Weights of a small multi-label audio tagger.
Model: 1.11M parameters, log mel input, arch inception, norm batchnorm, activation relu, depths [2, 2, 4, 2], widths [96, 144, 208, 320].
Training: soap at rate 0.0036, 4900 steps, batches of 512.
Data: 26041 training examples, 96.3 epochs.
Rows from block 4, named by matrix and row number. Each number is 128 + 32 x the weight over its row's rms, rounded and kept within 0 to 255. All counts start at 0. Numbers have three digits each. After the name is the row's rms in percent of the matrix's.
# b520: branch 3 second 3x3 conv (model.blocks.4.b5.2.0.weight, 52x52x3x3), inputs 36-44, a 3x3 kernel for each
b520.0 111:165128085128128101128128128128128128128128128128077128059128034128202128128178128128088128128128128128078096128128128128128128128128128074128076153128164128128128128128067066128180050031128234128128128128128097184128199128106128128128128187172
b520.1 100:128061128177128053038128128128153128128128128128128128128078128128103128128128128196049128240128128200128128051128128128128105128128116105073054128128128128155128128128128128128128128128128189128128103128219128163128128128128128128128128128128
b520.2 106:128060128128128128077128128191128128128185049100128128192128128152128128108128026128128162168128128128128128128128128128128128191128128128128128128187128128076044170049088128128099128128128128128128173128173128128093128171128128128128128128047
b520.3 102:091171128128096064172128128128128128104128128128128096128157128128093128191128128128128128128088128128177128076147128128051128097069128128128128128072128060089128128128169128181128128075128128128096128171085128128128071128165128220128128128128
b520.4 098:128128128087156128128128102128128128128128128128128128128128128128128128128000190128128128128128128128142128143128128105128128128128128128128128070128128128128128128128174112128070128128128128128128128128128128169128128128128164037128128088128
b520.5 099:128128080128128128128190128128128193128128128061128128128128128128128128128128128099176190083128075128128128128128128128128081128128163128128128128128138128209128170128128128203128128128128128168128102128075128154216128128075128037128128128128
b520.6 104:110128204128128128128128128128149128128094145167128128128128077128057128128128128086128128128128128128128203128088106180128128082128128092128128128240128093054144128128128128193074128177128128175128128128128223128090128128107128128089128128150
b520.7 107:128173128088128128128128227080172128128128082128128128096128128097128147128128128128092128156052128171128128128098128128128128187128128224128053207084095192128128128128053128128027128128128128128075192128128128128128128128128128128128128128128
b520.8 096:128128128128128128080128086213155086128128202162128128023128128128128128128128128128128081084076128059128134128128128065058128128128128203128128128128128165128128072170128128128189128128128049164184213128128128128128128128077128150081191128128
b520.9 105:180128128178188128128128128210128155128051088128105128128128128128128128128128128128055185128050187128128128128102128128128128128213128068073067128128128128128128128128128185084128128084076145128046128068128128128128128128128128128128096128043
b520.10 093:128128128140128128128128128128193128128128128128128128128195128070015074158197182085128128200128128128128095239192128198128063128178128095128128181128128128128128128091065167128128128241128128128128128128075183128128128087128128128128095128128
b520.11 103:128128128128128155128088128128128128128128128066097128128128128128128128060189043094216128128128090128128084128128128087096082128128071193128128007128128064174128128128128128128128128128128128128128128088128128128128128128128128112128192128128
b520.12 097:203198165128128128128061214128151128128128128128128128128240128128128128128128128128128128128128128128128128056128065128092193155111128113128041128128044128128128228128128128128059128029128189128098128128128128110105128128042128091087128085128
b520.13 103:079176128128128170128128099175128049128174061128062196128128128128128128139128086084128128043128128128128128128128081098128128114128128128128128147128128202128128155128128128175128128128128128128092128128156128128128128128078128128128204128128
b520.14 100:128170166128128128128128073128128046128128128148128098128128190128128128128128128165179128128128128128128128156206128128128128128237128128128128128128128128085099128128128202128128128128128178056128128128165128128062097128128128128128128128077
b520.15 082:128177128167128128128128128200204222128128128128128128196128128128128065160128198128097026128128128159128128128128128128128128128128128128128128128128075128128128128128069017128128236128128033128128128128128128128128128128043128128085176083128
b520.16 104:128128166128128128128035128128128128128147128067110128128107064128128181128128088128128128128128128176128128109128128128128128128182128128128128128128128128128128128106194128128128128128128128128092164128057128128128098128128128098114203128128
b520.17 112:128082128186156128128128093128058128128128128183128128128062128081105157128128128128128128128128128128205128149167128128128128175167128175128128128128128128163098108059128111128128128128096128128102099096187128077128128070211128128089128128128
b520.18 102:251128128128128128117128128128128128171128128128128128128128128128188186128128041128110128104128128071128062221116128128128128128195128128128128128128182128128166128197128128128128128128082128128142128059128203128128128128128128128128208128181
b520.19 100:128128128128128128227128128128158128128198176105084128128149083128128128016084128163128128161128128128128128128072128128128128128212103128128128128128128193128091128128238128128128106032044128128128111128128128105128128128178128084128074128128
b520.20 096:128128128128128128072128128188128128128190128027128128128128128128128128166128168074085128128219043128128128128128169128128128077128128128060128181128128128128077128128128128128113128128128078094029128128128150193128106128128128128128128028054
b520.21 102:128128128128128128050128128128181128255115128128128128128153128128091083128128073128071128128052128128128128109086226128188128128128128198043093128128145128128128128128128128128128128163128128128128080165128128128128128128128055128128128128128
b520.22 102:191187079128128128128128128095128128153128128128128095128128128128145151128128223128128128128128128188056128188113181128128128128128128128205128128128128082128128128128069196090128128064128066128031176084128128128175175128128128128128128175128
b520.23 101:128128128255128128128128079128128128128128128128060128128128217128128078155164081128128086128157128153082068128128128128128083128128128128128128081209128128128128128128082106198128128128128128128128128128128222128186043128128128164128225167128
b520.24 092:059128128128128128128128128153221128128049128128128186128060128056128128128128156092128128163054128128128114128128128128128091244128164128064067128128086128097128061128128128128200128128128102184128128128128128128128082128128128128128128128128
b520.25 099:128149090027128128128128128077128128128128201128128128128128128128128128076128128128128128128128085128128128128128128108181069117161128128128076128103128152166054128128128128077069128128182128128128200128042128128128075099128128128065128128128
b520.26 095:128128128128156166174128084128128128128128128109055128128128128128128128128105128080152128128215128082128161128128128128128128128128128095128210128128196128215128128128128128128128128171128128176181177146128128080091128128128082128128128128182
b520.27 098:128128128098128128128057128128128128128128086128223128128128128128058128128128128128157063054128187048094128175128128128128090128061128128128128128128088128128208128178183128216128128128212128043128184071190084128128128128128061128128128146128
b520.28 097:128128128128171128128128128128208128128128078128173128128128191200128128080128078128128128090058128128128128128165128139095128128128128128216128185128128128128087181128128128128128128105128163172180128128128128128099097128062128128128128128249
b520.29 109:128128128128128193128128210128128128128204128149072128128128150060128128069128128089044128128128128128128128181073128128128128128128199128079128128128081128170058128128128128128196233091128128128128128128052128182128128128128128128128217088128
b520.30 102:158162128128128111128128128128128045069071128154199128128128171128181128104090128128151128128151074089128128046128128128128128128128047128128042128128084128167128128128128128128128128128128128128128128093128128128203128128128128205230150128128
b520.31 098:128128128128128128088128128128128227128081128128128077128128128128191128128128128128106024178128128158177194142128128128128128128128128048073128128128128128182128128080128077128128128128194065067192248128128128071128128128111128128128043128128
b520.32 095:228128128128128186083128128091128128128204128128128128128178104128128128128204128128128076167128219128128200128128128128128048128128128128128128202128128128068128067128128128128128040128128076128108128070239179128128054128128128196052154128128
b520.33 101:141194199080128128164128081128128128128128037128128171128128091128088128203128128176182128128128128128128128128128091128069128128128128128128128173128128128128128128128128128071128220128128128128128128174128128128128163128128166128128128114128
b520.34 085:061081027128169128128128128128128128128093059128128148128171128128128128128128128179128208128128128128128128128128076048128128128128128076128128087180128062091048128128014128128128128128033128128128128099128128128078128128128128128128128128128
b520.35 106:076128128128128128128128128128072128185128128128098175170128147128128200128128128128128100073073094128053128128103128203128110128103128128128128128128078128072128128128076128128128128067128128128128128128128128128128187128075169177128128128089
b520.36 098:255128176156128128098027128128128128128128078128128128063128128082185128128048128128128128055128128061128128128128128128069128128079189128076128081128128128128128116128128128128097128128128152128128128181128128128128128128128128128128173128128
b520.37 097:128128128116128245128154174128128128191163128128128080128128128128128191198128171128128147128159128179169128128128069128218158128128128128128128179128128128128128128128128192128128128128128075082213194128128128128128128128098128128166070077128
b520.38 091:128128128128175128128128089128128128128128128128063128208128090081214213128128128160128128128128128128128128128128040182195128211128128113128128063128071128128128128128188078128128128128107128204128204104128128128128128128128075128128128128128
b520.39 098:182128128128145128117062075128128055128128128128128128128047128128128128162128128085063182128128183128178128128128128183180167128128128128128128128176128128081128128128128128128128128128081128156128128128128090128128128064082128128158128128128
b520.40 102:128128128128128128128128128128128128128081128128128128079128146128128192128128128128128128067128128154128128128128128128128205128084128128128128128128128070128076087128128128128128128128128128128103128128128128128128128128076128128128163128081
b520.41 092:128128107128128128128191128072168163128128128128224128217203128128128128128073128128128170001128048128128128058128107128128128128128128128128019128128128219128128128049128086110128128128128128128128052128128156128163128255128128200128128128199
b520.42 111:081128089128128128100128128128181128128228095128128074128128182128128182128128128128128170128128105128194128128128128128128128128128128128128093128128128128092128041064128179128128128172189128065189128092128128069128172175041087095181128128154
b520.43 103:056128128128128099128128000128163105054180199066128128128076112128128128128128128128128149128128128128128128128128128128128128128128106128128128128128128128128092128128128128128069128128128128128128128128128042128128128213189085084128128128128
b520.44 103:128255128070128128019077128128185128099110128128128128128128128128128128128196128128153128140080109199128128225128128175128041128128128085128128128128128043128174128102103180128096099128128128098128112060128128128087128128128128128128128097128
b520.45 103:164128197128128079128092128128128128128128128046128128128128128216128128152046128100128128103178199128128098128128128128173128190215128193128128039128108042128128060128128079128102128179128128045200128128128128128128128128128128041255128174074
b520.46 089:077128033210128128128128128128128128183168128128072176128128093128204128128128035128128128128098128128128128182128188128128128203164220022128050128095128128128128069222128128128128128128059167128128128128056128128128128086128159128219128049219
b520.47 101:220128183167128050128128128128061150128128128128128156153085128128059128128128065128173128128076128128128168128128128128237067128086128153128101080080053128128128050047128128128128128128128200128128128128128128128128128102128061128066128197128
b520.48 102:087128128128128128208128128128128128128128128128128128177128128128128128091128128128128128128128186128128167128202128128097128128209128225171128128128128128128070128128128128074128128128177193128091128201128128128128128069128128128128128128069
b520.49 101:128039128128128128094128096128128094176128128070085072128058038053094128128128128100128128172128128128128128043128128111128128128128128104128128106128190128128078128151128128061128128128128128128128069128128128128128128128168128128128160128128
b520.50 102:128128128128128128128128091128128079128083128101171192128128071128128128103128128128128128128128128128092128128079128128128128128128128128128179128128109128204128128128095128128128128128128128128174128128128039128128082128128128128075211128128
b520.51 096:128128128064128128128128128128128128153128049143128128128128128128109128128102128128128188128094128191128128180058128128128192128128085109128128033128067128094128128197060128128096180128128128128128128128128128128128128107214128128128128128081